python train.py --encoder_arch="efficientnet" --model="contrastive image-text model" --dataset="pictures of board games with random positions, seen at a slant" --train_examples=97500 --image_size=64 --crop_scale_min=1 --horizontal_flip=true --color_jitter=0.2 --cutout=0.4 --tokenizer="word" --vocab_size=67 --loss="softmax" --embed_dim=256 --encoder_norm="batchnorm" --encoder_activation="gelu" --encoder_channel_attention="se" --encoder_drop_path=0.2 --encoder_depths=[3, 6, 3] --encoder_kernel_size=3 --encoder_stem="single" --encoder_expansion=3 --encoder_widths=[40, 64, 120] --text_encoder_causal=true --text_encoder_width=256 --text_encoder_layers=8 --text_encoder_norm="rmsnorm" --text_encoder_norm_position="pre" --text_encoder_activation="gelu_tanh" --text_encoder_mlp_ratio=3 --text_encoder_head_dim=64 --text_encoder_fused_qkv=true --text_encoder_bias="none" --text_encoder_qk_norm=false --text_encoder_parallel_block=false --text_encoder_inner_norm=false --text_encoder_drop_path=0.15 --text_encoder_positions="learned" --init="torch_default" --residual_init="zero_last" --optimizer="muon" --muon_scale="spectral" --lr=0.013 --momentum=0.9 --nesterov=true --orthogonalizer="polar_express" --adamw_lr_other_params=0.0015 --gradient_noise=0.1 --steps=12300 --batch_size=256 --epochs=32.3 --lr_schedule="poly" --final_lr_fraction=0.05 --warmup_steps=360 --weight_decay=0.03 --adamw_weight_decay_other_params=0
Rows from block 3 of the text encoder of a small contrastive image-text model, named by matrix and row number. Rows with one number belong to one neuron. Each number is 128 + 32 x the weight over its row's rms, rounded and kept within 0 to 255. All counts start at 0.
After each neuron's rows are labels from the 100 texts, of 14848, where the neuron reaches its highest value: "tokens" is the input token at the peak. Only what is clearly more common there than usual is listed. The data: pictures of board games with random positions, seen at a slant.
# fc1: MLP up (text_encoder.blocks.3.mlp.fc1.weight, 768x256), inputs 172-255
# fc2: MLP down (text_encoder.blocks.3.mlp.fc2.weight, 256x768, transposed), outputs 172-255

fc1.534 [156  98 111 109 132 125 123 120 146 143 114 136 130 150 131 109  63 105 184 139 111 171 159 130 143 138 145 115 144 165 121 199 159 119 115  96 132 115  81 118  61 161 173  80 103 136 139 139 167 140 165 140 212  74  98 129 158 139  83  68 114 162 105 164 148 151 154 101 157 106  94 170  95  80 135 128 105 120 124 133 157 114 124 169]
fc2.534 [ 87 139 126 109  71 127 120 150 121 174 150 157 114 101 123 134  51 150 109 136 163 153 175 146  76 144  48  67  88 134 163 160 143 155  94 107 105  85 106 164 100 168 159  91 132 105 136  95 125 137 153  95 129 159  89  88 157 209 151 117 108 135 124 154  69 181 115 124 132 166 124  87  79 133 181 139  87 103  86 138 125 103  55  97]
tokens: "23"; "22"; "20"

fc1.33 [127  89  85 117 110  90 119 134 131 140 200  89 158 134 111 114 131 113 140 123 134 106 190 108 150 151 157 128 113 159 119 171  52 120 143 147 138 100 140 102 108 152 160  50 121 126  81 155 115 189 131 119 144 114 135 105 142 166 132 122 163  74 139 149 127 123 132 109 175 146 106  70 150 107 168 106 142 141  99 136 141 165  79 140]
fc2.33 [121 112 119 155 165 159 137  77 171 122  96 126  91  82 110 134 103 148  94 130 140 114 137 161 142 141 116 151 204 111 121 163 179 142 103 108 121 128 129 136 136  88 108 108 144 126 146  93 108 129 118 148 107  67 197 123 103 117 105  95 154 114 111 167 105 133 226 125 139 124 101 111 158 153 167 134 141 115 132 145 177 125 194 107]
tokens: ","

fc1.441 [129 144 117 128 140 135 123 163 178 140  95 133  99 197 143 137 129 132  90 178  82 136  90 129 131  91 177 126  74 154 179 168 147 133  88 119 161 132 120 127 121 116  87 161 140 110 160 126 165 111 165 105 147 130  83 110 155 123 146 120 153 153 149 107 144  95  97 107 129 188 113 207 149  78 104 104 135 125 160 144 141  64 157  98]
fc2.441 [157 126 151 136 133 206 117 107  86  81 163 140 128 169  97 175  97 108 121 140 198 153 121 109  65 143 151 151 104 135 157 158 140  87 123 133 131  97  83 177 111  50 101 120 170 165  62 117 121 101 114  99 108  88 148  87 166 121 162  89 107  68  72  74 104 118 141 179  88 135  95 124 140 113 151 109 156  98 168 134  73 113 178 114]
tokens: "0"; "<end>"

fc1.362 [113 128 124 135 125  95 145 206 153 190  76 123 131 173 185 148 189  79 122  69 118 127 116 130  81  92 141 173 159 127  88 139 156 174 130 144 104  86 122 167 127 132 114 140 154 172 125 105  85 124 177 155  84 131  99 111 156 131 195 128 163 139 138 134 143  95 151 134  91 144 113 107 154 146 158  84 163 116  89 108 109 144  55 101]
fc2.362 [ 95 152 100 117 126 176 137 164 162 137 175 211 130 148 140 130 110 121 122 156  94 132 135 130  75 159 193 106 115 159 124 101 151 115  90 111 130 149 130 120 120 163  61 168 159 131 168  96 161 117 106 118 177 190 146 207  72 111 121  79  71 171 174 117 102 137 135 150  82  97 147 203 139  96  83 151 158 130 120 139 167 147 149 158]
tokens: "7"; "<end>"

fc1.672 [ 53 173 165 150 121  74  64 106 174 123 181 118 110  91 152 107 119 172 103 125 133 143 159 141 163 109 127  73 147 163 113 144 141 107 151  92 103 175  85 100 125  86 158 134 109 124 112 128 152  88 110 180 130  84 121 137 155  55 102 111  69 159 105 213 159 127 139 194 139 119  85 144  93 149 103 127 127 116 165 103  80 154 156 160]
fc2.672 [131 181 106 108 149 185 145  74  94 125 140 125 120  94 102  93 111  99 133 153 113 122 144 136 140 118 131 156 167 136  95 107 150 144  95 105  76  77 171  83  58 115 144 136 164  86  85 145 146 132 129 132  57 124  94 173 143 171  68 129 154 137  96  85  62 102 105 157 148 108 152 100 162 101 151 148 123 149 132 177 185 114 153  98]
tokens: ":"

fc1.181 [ 74 174 132 126 187 146 123 171 149 160 161 153 192 120 155 115 148  92 148 123 111 151 173 137 171 210 137 118 107 171 144 151 103 170 102 129 199  97 132 150 113 119 135 124 112 136 152 130 115 123 142 116 169  94 160  91 102  73 161 174 125 145 177 119 119 161  87 185 159 123  99 123 153 130  81  77 204 158 148  67 136 136 136 163]
fc2.181 [107 123 101 138 178 108 112 147 133 169 175 154  78 112 139 140 151 134 112  94  96 130 138 182 157 127 165 117 146 196 148 107 107 105 110 134  99 117 104 167  90 190 133  95  97 191 181 116 168 163  98 132 143 145 113 129 132  80 162 105  62 182 156 140 116 111  85 224 114 112 145 132 118 127 117 142 164 132 127 159  92  81 140 113]
tokens: ":"

fc1.457 [ 65 159 107 113 143 130  84 165 151  78 208 106 135 113 141 215  85 156 161 120 159 186 140  88 162 143  71 104 167 113 149  87 215 125 168  65  83 140 117 181 131 121 124 139 117 150 119 145  90  94 122  86  78  86  75 159 180 161 137 129 103 141 137  88 125 101 106 184 104 103  95 176 166 156 176 123 139 154 114 131 162 154 140 132]
fc2.457 [124 148  93 116  99 169 158 160 141 100 182  89  76 184  83 133  80 145 118 148 102  87 160 147 144 115 145 161 179 132 145 149 164 120 165 127 166 115 111 143 104 155 131 160 107 113 145 114 133 110  87 120 146 121 125  97 166 130 174 100 135 146 180 107 184 108  71 132 141 174 168 175 103  96  71 157  97  89 173 168 121 201 129 131]
tokens: "white"; "<end>"

fc1.192 [120 117 159  82 138 144 167 158 129 140 139 120 112 137 163 109 121 118 128  90 132 160 106 120  94 190  94 107  93 171 129 140 113 110 141 145 124 129 155 112 124  66 116 152 122 132 139 169  91  93 124 105  71 181 179 119  72 101 164 219  83 113 170 103 179  89 153 112 186 110 107 129 137  96 196 134 126 123 152 129  96 123 108 177]
fc2.192 [111 149 132 152 114 128  92 121 116 145 190 151 139  59  99 134 107 117 122 101 100 116 121  79 109 152 163 142 149 176 105 179 114 127 170 165 123 135 130  95 121 175  93  67  87 145 126 115 162 163 125 135 150 122 110 117  76 110 183 116 144 152  96 129 185  97 109  96  80  96 115 127 122  94  86 104 155  82  97 103  83 126 131 186]
tokens: "0"; "<end>"; "4"

fc1.512 [203  71 147 139 116 100 181  75 137 154 126 166 124 120  94 133 166 144  86 106 102 149 117 158  74 134 157 137 110 155  92 170 144 164 117 138 140 148  80 127 125 111 100 109 163 136 140 139 106 138  73  80  91  94 130 166 122 149 119 163 165  60  92 151 134 128 165 144 112  80 108 129  89 125 159  90 116 120 133 166 130 158 148  96]
fc2.512 [132 161 112  73 118 102  89 151 159 111  87 110 104 184  86 110 127  67 196 170 149 120 155 142  99 190 150 103  99  62 141 156 155  75 112 130 101 146 204  89 121 105 177 178 151 117 165 100 121 113  86 158 129 175 113 106 121  91 132 153 134  59 119 165 111 174 150 119 130  89 150 142  76 137 101 135 152 156 108 179 172 135 138 155]
tokens: "white"; "26"; "25"; "22"

fc1.611 [134 100 129 133 119 176 123 103  95 135 155 113 121 154 127 138 159  85 190 102  53 127 124 151 136 155 107 108 121 147 132 113 113 137 116 159 114 125 105 119  85  99 180  91 153  33 203 151 173 138 104 113  94  90 104 129 119  77  96 119  74 191 146 130 102  96  79 115 155  93 142 116 164 116 167  93 159 166 113 133 111 120 120  97]
fc2.611 [ 90 137 185 133 211 146 119 147 132 122 145 174 124 121 124  70  88  89  96 116 166 141 123 160 151 153 134 161  99 186 148 104 112  79 130  78 129 141  98 128  68 109 120 124  69 172 132 169 130 153  90 121 131  76  81 149 167 121 135 167 136 142  81 128  85 102 105 118 140 185 129 124 124 107 145 197 119 115 140 111  95 147 157 203]
tokens: "7"; "6"; "<end>"

fc1.210 [178  87  81 124  92 150 135  75  96  98 132 158 183  94 181 114  56  62 153 124  84 164 128 143  90 108 148 129 124  74 146 127 153 157 162 134 149  99 148 176 105 145  42 149  87  44  90 102  89 121 153 156 147 120 135 115 129 120 155 150 165 143 139  97 144 135 150 167 173 186 126 158 100 110  94 171 176 159 150 109  99  97 147  94]
fc2.210 [122  87 190  84 140 102  79 143 164 138  88 177 142 116 118 142 128 101 138 142  90 175 143 176  99 194  56 131 157 148 124 120 136 154  96 129 122  97 151 130 141 140 118 179  86 110 174 117 142  90 161 141 177  97 101 139 218 139  72 129 159 157 119  82  99 116 112 124  96 126 102 109 114 168 171 112 118 150 176 164 137 171  93 115]
tokens: "26"; "28"; "24"; "27"

fc1.112 [108  85 169 135 177 108  98 136 146 106 224  81 107 164  75 137 124 137 115 139 176 143 123 142  67 131 153 148 120 185 145 116 140  61 126 166 121  79 114 153 129 168 159 112 156 154 170 130 126 157 124 138 117 131  93 131 165 177  94 107 134 135 157  87 118 152 132 118 157 125 143 149 119 116 139 194 120  84 131  83 112 115  73 127]
fc2.112 [127 128 151 132 187 146 166 120 103  61 188 132 161 120 141 103  94  68 159  77 121  76 138 138  83 139 143 129 170 163  50 138 113 126 106 197 199  67 196 118 153  78 180 115 131 176 117 105 172 140 138  90 106  93 167  84  72 120  60 107 152 116 110 128 101  95 125 124 185 145 149  90 138 106 202  73 168 149 148 103 154 151 160 145]
tokens: ":"; "7"

fc1.744 [141 143  71 101 151 130  93 112 138 171 154 112 164 192 161 156  96 157 116 176 114 106  81 112 118 176 125 164  65  83 145 143 143  21 125 126 119 153 123  87 118 109 123 220 106 116 132 146 112  78 139 209  91 133 101 123 147 158 137  95 192 143 132 133  93  93 153 107 122 155 175 121 104 154 159 116 150 100 103 169 122 145  91  63]
fc2.744 [187 152 187 104  68 130  95 133 112  70 152 152 171  83 147 124 162  93 113 115 145 109 120 102  90 100 118 157 145 132  49 169 117 130  76  93 132 135 162 127 158 120 186 181 149  72  98 128 124 111  91 123 101 115 105 115 118  85  99 172 167 105 159 138 160 120  68 110 115 101 137 152 120 181  78 116 133 130 115  77 120 155 120 147]
tokens: "10"; "white"; ":"

fc1.445 [147 130 119 137 115  98 128  77 112 132 136 115 123  95  80 131 173 108 100 103 138 110 135 191 129 160 145 142 156  78 116 118 153 163 104 109 120 160 130  92 151  95 156 142 222 130 103 108 108 178 178 142  72 115 117 173 124 155 177  75 100  79 126 130 115 188 107 169 128  93  55 107 154  87 142 199  62 106 148 199 157  61 160 113]
fc2.445 [ 86 141 144 109  99 116  79 114  83 132 204 144 164 213  83 153 142 162 163 140 157 200 185 192 128  95 192  88  85 105 129 137 115 122 158  80 129 178 136 120 127 152 150 167 133  59 185 151  95 117 117 110 135 145  60 137  84  89 121 126 106 200 123 165  63 127 122 125  70 128 102 107 133 181  82 136 111 107 155 110  91 129 140  76]
tokens: ","; "<end>"

fc1.704 [114 164 169  96 131  85 131 124 150 174 105 145 151 132  95 139 157 116 164 116 102 129 128 146 137 151 163 124 101 167 104 112 125 115 113 172 128 111 131 126 141 133 124  78 125 157 117 155 120  86  74 200 135 129  98 125 186 103 106 145  96 170 130  58 195 204 117 132 100 184 168  96 166  77 181  98 158 139 163 142  67 113 128 192]
fc2.704 [ 94  77  91 147 157 131 143 138  96 136 120  93 100 124 173  91  43  92 149 119 141 127  92 144 113 120  94 135 113 131 136  98  91 155 155 118 107 115 133 125 142 149 187 176 123  74 150  94  97 140 144 133 131  96 119 163 121 177  97 131 140  78 177 116 123 135  92 100 189 111  94 146 180 111 169 124 132  88 165 234 141 121 120  89]
tokens: "digit"

fc1.537 [155 118 155 101 123 149 160  97  75 120 125  89 105  87 136 169 113 208 143 102 151 183 190 234 166 124  63 147 171 136 134 183 146 145  65 133 127 101 183 145 146 104 114 175 111 106 124  87 180  85  90 110 160 102 123 133 171 123 128 142 147 122  64 152 133 111 136 124 124  87 161 121 167 102 180 145 113 162  56 120 159 112 145 155]
fc2.537 [135 108  93 126 117 183  89 117 124 149 116 103 131 131 145 131 149 113  69 138 100 107  80 135 129 179 145 177 109 137 133 104 111 124 114  62  93 161  74 145 138 122  76 112 177 140 181 162  91 160 166 103 122 110 146 132 128 149 120 122 132 165  77 127 114 133 170 117 162 148  71 107 106 136 104 109 130 155 147  73 141 147 166 121]
tokens: "26"; "28"; "27"; "25"

fc1.43 [131 189 113 102 135  56 122 139 140 178 110 184  87  83 175 103 135 117 129 143  90 134 152 156 138 152 115 155 155 147  68 112 203 152 127 109 152 159 157 133 158 113 123  75  62 106  94 147 199  80 131 157 159 147 142 125 139 162 143 133 121 147 127  58 130 123  54 142 137 117 132 125 183 168 153  88 108 194 114 135 124 174 184 121]
fc2.43 [130 141 135 102 100 151 164  72 148  95 106 157 134 112 162  95 160 158 144 108  53  69 107 136 126 133 212 128 160 163  79 155 178 112 130 118  79 123 110 156 148 132 175 106 102  69 148 122  22 192  73 168  84 131 144 132 168 123  96 134  86 119  50 131 146 120 168 185  57  94 133 124 125 122  75 143 157 145 147 171 127  87 122 135]
tokens: "23"; "25"

fc1.73 [158 130  71 140 123 152 177 115 107 114 120 167 127 155 173 138 175 113 175 120 104 160  98 121  71 165 134  92 146 111  67 149 170 120 104 143 159 110 173  72 153 143  44 142 139  84 179 172 186  94  88 119 174 123  70 133  84 147 111  96 136 134 145 129  56 123 121 211 181 139 106 105 176 137  87 144 105 105 126 150  88 128 210 146]
fc2.73 [171 127 118  75 104 108 164 206 148  73 109 142 228 198 164 135 117 130 160 176 171 148 146  80 156 109 134 146  78 123 158  40 115 113 160 126 154 146  96 102 132 158  92 151 108  94 125 116 134 124  89  78 146 134  99 150 106 121 173 124  83 135 130 116 132 156 136 124 142 124 168 200 148 158 144 176 128  67 118 136  80 130 109 119]
tokens: "26"; "<end>"; "28"; "27"

fc1.157 [ 73 199 143 132 162  57 122 127 114 145 107  97  96 192 121 128 120 149 157 102 152 108  89  98 186 174 133 151 164 106 100  70 136 151 139 122 128 100 108 106 149 138 111 170 110 130  36 103 120 108  85 107 124 101 144 124 132  92 152 121 177 120 119 167 140 123  74 145 147 131 138  91 132 176 170 113 133  61  92 106 120  93  91 185]
fc2.157 [113  96 104 178 144  86 117 149 113 191 122 101 123 171 143 127 132 126 123 135 189 135 122 114 103 163 183  90 127  80  91  90 151  85  90 171 136 158 176  88 119 131 128 112 103  67 127 119 135 114 174  81 130 130 173 119 156  80 134 122  76 153 142 167 162 133  65 133 117 132 101 115 121 123 190 152  98 162  97 119  64 131  93  99]
tokens: "digit"

fc1.84 [113 182 127 162  65 119 111 134 127 141  96 145 154  77 123 122 109 176 114 129 118 135  89  87 109  89 119  85  74 123 158 160 177 125 124  91 116 136 105 167 177  99 101 172 124  65 130 115 101 144  78 168 147 112 149 122 195 117 144  78 142 178 119  83 103  91 112 105 222  53 146 132  67 164 145 123 129 138 119 162  98 115 147 165]
fc2.84 [178 121 137 195 169 143  84  92 138 125 148  75 101 109 143 114 132 128 108 140 100 173  58 138  84 168  89 137 144  94 180  76 145 151 155 152 117  82 175  90 112 144 134 213 120 158 170  95  66  79 156 134  64 101 100 129 139 188 108 123 111 146 115  85 155  58 139 112 130 165  94 192 113 134  74 163 172  93 145 149  96 147 124 146]
tokens: "23"; "24"; "28"; "26"

fc1.764 [191 145 148 147 135  93 142 102 102  58 119 148 153 116 169  86 143 138 161  93 110 152 174 145 121 137 167 137 124 107 141 143 115  89 120 140  81 120 113  96 144 100 160 141  92 167 104 101  90  91 102 114 206  94 138 136 135 164 138 163 142 113 148 132 114 151 127 166 112  97 140 128 145 109 135 141 155  99 157 100 143 123 104 162]
fc2.764 [150 118 103 138 123 153 127 104  62 193 101 147 154 166 122 113  85 153 101 149 133 105  99  97 150 149 118 145 163 129  96 125  96 172 195 113 113 146 168 101 124  96 172 186 121 142 134 159  91 122 124  93 117 137 136 112 114 158 150 199 122 123 164  71 116 141 145 137 150  98  84 176 142 125 167 109 124 142 163 108 145 123 137 102]
tokens: "26"; "28"; "<end>"; "27"

fc1.51 [122  93 163  76 124 114 123 178 126 125 115 134 190 106 125 137 151 146 146  96 114 155 185 151  97 134 149 172 138 140 142 116 147 165 129  72 131 114 180  98  97 109 136 114 158 112 116 105 114 133 143  95 118 154 176 140 115 218 111 101 105 113 121 164 106 181 194 124 194 111 125 130 113 136 139 124 138 152 163  85 137 100 160 128]
fc2.51 [146 126 132 171 155 116 102  66 124 144 170 136 125 106 103 138 114 174 126 125 116  92  71 121 129 188 133 157 157 123 142 119 102 105 153 137 129 113  92 147  72 193  79 113  96 178 144 109 169  98 155  99 131  37  87  78 180 155 107 127 159 148 120 137 158 112 139 113  79 126  61 114  52 158 158 174 167 146 126 137 131 118 111 135]
tokens: "7"; "<end>"; "24"; "8"

fc1.599 [ 99 153  81 108 149 195 118 116 142 172  99 134 130  79 123 116 148  81 112 126  84 161 119 142 125 113 160  78 139 123 107 118 165 119  44 120 176 166 138 149  96 127 151  97  96 161 162 122 105 132 115 161 167 167 125 107 173 185 128 139 144  97 111  44 142 113 124 134 149 164 148 132  66 118 171  83 125 142  93 188  91 114 116 102]
fc2.599 [107 120 144 111  84  85 129 126 129 108  92 133 128 126 140  98 199 133 172 122 141 160 168 150 152 131 168 126 177 151 159 163 112 138 142 142  76 101 137 177 184 159 122 121 108 106 108 171 118 178 121 124  88 173 145 137  88  82  84 115 169 101 152 100 114  94 121 215 140 194 132 116  97  85 165 167 140 127 126  99  94 138  93 116]
tokens: ":"; "<end>"

fc1.715 [134 155  85 102 163 164 143 109 107 120  91 142 100 149 146  73 111 168 144 155 154 114 140 153 115 103 104  75  66 150 163 100 163 159 148 107 131 124  73  83  86 157  92  84 129  74  85 107 137 123 175  82 133 115  92 157  85  92 119 138 147  67 165 150 191 130 193 180 109  80 115 122  49 100 154  80 129 131 124 158  96  98 135 115]
fc2.715 [141 122 143 152 138 111 143  50 131 116 134 115 127 122  57  87 128 107 107 123 130 155 127 133  97 160 182 148 133 112 127  82  52 155 130 130  88 163 108 145 138 124 172 138 101 123 127 146 147 133 101 142 154 141 174  69 133 175  77 131 170 138 158 131 141 136 144  76  76 112 152 201 165 113 163 122  97 120 111 120 166 157  68 141]
tokens: "0"

fc1.668 [ 82 138 162 118 137 168 102 102 134  99 137 104 101 177 151 162 166  98 116 131 167 132 132  96 173 147 100 178 172 159 132 151 136  94 140 155 114 135 186 119 136  58 126 155 155  96 178  79 172 143  80 178 138 108 140 109 127 133 146 129  94 156 179 145 132 127 125 179  49 108  81 148  63 144 197 103 186 129 111 162 152  99 154 104]
fc2.668 [146  68 130  87 182 159 144 158 133  96 102 170 136 168 123 162  74 126 146 139 102 163 121 126  81 141 135  92 177 159  67 116 104 133  99  92 162 116 103 138 182 136  76  95 109 132 139 160 110 126 134 151 141 109 155 142 161 135  99 110 104 161  89 203 169  85 102 153 123 148 173 175 147 174  65 115 148 121 132 140 134  99 140 155]
tokens: "7"; "6"; "8"

fc1.107 [ 87 181 114 123 106 144  85 112 130 126 107  64 104 132 143 109 168 120  93  73 119 115 103 142 163 176 113 136 106 125  83 163 103 124 153 112 166 108 134  95 153 197 118 124  92 155  93  93 158 121 124 157 116 104 146  94 124 102 108 118  78 136 127 168 102 162 144 109 120 140 166 136 152 124 151 149 124 177  96 126  79 137 118 117]
fc2.107 [169  73 132 185  94 149  99 178 119 112 186 129 129 110 108 169 130 189 105 147 119 139  97 103  84 171 103 116  97 159 129 165 130 147 113 106 164 139 182  98  70 185 151  83 122 118 131 151 109  79 145 121 142 182 116 110 161 143 111 174 177  73 217 101 104 150 171 143 116 165 156 133 156 180 181 143 102  84 155 118 118 128 150 154]
tokens: "white"; "black"

fc1.440 [105 130 175  86 134  64 118  73 176  86 149 159 110 106 104  89  96 175 107  66 135 129 184  73 131 119 128 140 141 159  87 133 110 162  94  73 128 127 188 118 195 149 138 157 127 102 118 187 115 148 198  78 101 134 138 107 135 149 121 107 142 106  95 113 131 115 100 110 156 130 136 164 125 131 204 101 112 114  93 100  70 141 122 100]
fc2.440 [151 129 125 181 111 136  83 151 123 132  92  98 104 108 181 136 139 142 128 197 134 120 153 109 109 131 136 128 145 160 167 105 103 145 117 104  99 159 169 138 192 163 103 120 143 123 150  84 146 115 157 149 168 104 158 107 104 136 103 106 160 126 105 169 133 129  87  98 137 112 127 181 132 160 124  98 161 128 125 156 144 119 150 162]
tokens: "26"; "27"; "white"; "<end>"

fc1.655 [ 83  93 127 130 124 101 107 109 175  93 139 112 120 115 104 135 164 173 149 108 110 161  93 155 159 134 138  60 127 163  99 146 174 125  68 107 127 176 129 158  79 109 133 146  96 128  84 133 120  98 129 157  44  47 217 173 108 115  88 159 175 178 187 123 135  95 187 114 146  84 107  83 158 135 114 157 143 129 124 127 167 135 117  93]
fc2.655 [124 162 111 114 152 122 182 169 108 193 161 163 169 202 116 114  85 179 135 115 133 145 139 127 118 146 131 170 172 168  92 136  80 138  53 153 125  96 153 162 144 131 182  57 163 150  99 128 160  89 180  73 126 134 143 153 112 146 105 122  94 156 166 103 183 121  91 155 104 130 114 108 114  43 163 108 131 145 187 105  98  95 132 141]
tokens: "0"

fc1.754 [132 151 168 110 158 136 112 118 137 126 138 111  92 160 113 147  90 150 128 131 126 123 159 140  96  97 136 115 140 141 115 126 101 137  82 110 149 113 138 106 139 137 127 152 137 176  95  82 114 134 132 173 103 129 143 153 148  88 122 119 115 117 141 144  66 185 146 134 188 117 121  94 194 132 115 138 169 112 151 155  73 134 177 104]
fc2.754 [122 101 127 178 147 156 118 130 134  96 100 132 113 163 107  90 149 136  49 155 135 188 170 129 113 127 133 157 151  73 118 185 165 147 139 121 107 134  89 107  52  85 114  71 179  88  90 128 140  76 124 145 147  97 146 101 177 163 114 131 109 125 134 168  91 130 153  54 112 139 209 137 131 152 176 123  73 139 166 144 137 123 174 131]
tokens: ","

fc1.491 [111 145 135 162 191  99 121 146 162 118 137 195 150 145 185 140  83 151  96 129 123 147 149 112 175 178 164 107 156  56 179 116 197 132 136  87 130 162 120 182  49 176 146  81 183 109 111 113 146 157 106  43 126 120  93  88 143 140 131  98 164 138 123  91 131 129 166 124 161 156  63 156 102 125 112 143  92 162  84 135 137  56 126 130]
fc2.491 [143 165  82 136 107 157 161 142 144 128  88 117 133 137 148 117  96 197 159 129 142 128 103 180 158 122 127 128 106  94 165 120 174 117 161 183 111 161 148 170 111 152 153 119 125  84 120 101 103 100  77 111 100  97 120 151 103 153 157  93 139 139 124  98 137 102 135  98  54 211 111 139 112 139 111 109 140 126 169 108 135 170 158 130]
tokens: "<end>"; "12"

fc1.646 [166 125 125 217 109 147 114 155  99 147 124 157  78 141 122 109 161  57  92 127 157  87 144 165 130 120 158 140 152 153  77 158 103  98 135  57 165 144 117  87  86 151 116 179 149 134  92 108 159 104 165 131 101 138 142 125 187 120 141 121 106 152 108 205 105 153 128 109 116 168 161 162 138 148 139  94  58 122 188 113 183 173 122 121]
fc2.646 [161 144  97 125 147 155 189 110 142 144  82 161 119 168 172 122 147 151 133  16 107 145  91 105 144 108 154 100  98  66 155 157  90 133 152 104 139 136 127 143 173 135 154 141 124 124 192 133 138  95 158 169 184 113 131 132 156  81  80 141  77 193 150  99 117 112 193 123 170 127 155 187 159 173 112 143 166 163 181 150  91 212 113  69]
tokens: "0"; "<end>"

fc1.3 [173 201 118 136 136 137 102 156 148  88 159 129 153 124 136 167 132 129 138 140 153 122 178 119 172 157 124 101 128  96 126  92  97 151 175 140 146 155 181 138 117  74 143  85 113 124 140 154 119  95 218 110 140  87  93 123  93 114 124 142 132  99 161 103 108 115 153  76 142 100 104 100  70 166  91 125 135 132 126 115 102  69 158 115]
fc2.3 [169 145  82 114 141  88 146  83 122  84 175 140 124  79 157 135  48 146 140 179 164 133 127 160 157 112 100 101 118 114 144  86 143 137 135 110 126 160  48  65  84  64 143 143 104 169 158 125 180 110 159 151 140 121 121 142  93  88 128 147 161 153 149 137  98 197 125  54 120 153 100 163 149  81  93 116 134 166 126 129  73 134 137  82]
tokens: "26"; "6"; "27"; "5"

fc1.455 [ 60 157  99 118 162  93  96  72 144 140 146  81 102 158  81 134  94 136 145 142 140 110 150  91 166 150 157  68 159 133 117 114 132  97 143 169  79 119 110 123 194  89 170 176 173 113  72 195 100  95 173  87  75 143 147 135 110 121 112 104 106  96  83 105 112 119 118 127  74  92 138 134  61 126  70 123 124 176  91 176 142 152 102 101]
fc2.455 [109  98 138 158 135 121 101 119 118  97  90 101 158 163 137 140 130 195 103 107 158 134 159 100 125 124  87 129 119 111 166  95 190 151 109 119 136 135  52 113 133 136  67 102  85 124  87 117 190 147 142 129 172  86 211 141 141 169 126 136 168  78 113 152  97 108 137 173  88 183 188  96 171 102 133 147 126 121 129 162 119  85 122 168]
tokens: "<end>"

fc1.673 [ 71 107  57 169 133 150 116 143 200 107 122 123 157 109 116 155 103  89 151 151 150 112 132 122 157 177 119  70  85 146 175  71 131  87 200  45 155 185 154 111 101 139 139 188  51 129 135 143 146 128 152 170 170 136 117  93 141 106 126 102  80 101 151 124 134 172 100 101 120 125 169 143 184 187  89 147 156 122 130 104 156 132 169 137]
fc2.673 [174 158 109 116  87 131 141 164 147 127 158 123 124 126 100 137 157 118 116 105 142 106  65 139  23 160 114 141 142  67 105 109 126 111 122 118 133  88 148 165  95 146 137  88 111 174 157 133 139 163 111 170 157 118 110 101 102 152  72 151 141 176  90 108  80 149 215 177  95 124 134 134  87 187 134 124 125 162 128 162  63 148 165 147]
tokens: ":"

fc1.213 [117 188 147  93 128 120 188  75 136 126 147 133 109 133  80  57  99 144 160 119  98 113 142  55  86  99 145  73 132 154  99 190 160 119 205 117 157  49 107  84 146 133 125 128 185  85  99 106 167 110  89 106  53 136 181 102  87 127 101 143 110 139 107 124 137 133 130 110 144 156 128 128 153 140 116 132 162 164 100 133 120 135 142 167]
fc2.213 [150 115 114 129 110 113 139 121 100 185 139 165 156  95  94 166 166 134 124 145  99 131 100  66 122 142 115 120 100 134 105  39 107 115 194 186 141  86 101 119 126 159 152  83 130  51  95 127 104 135 136 102  87 102  97 133 197  83 128 179 132  99 134  94 105  96  95  89  85 123 167  80 166 122  95 121 102  91 187 161 110 104  99 114]
tokens: "23"; "22"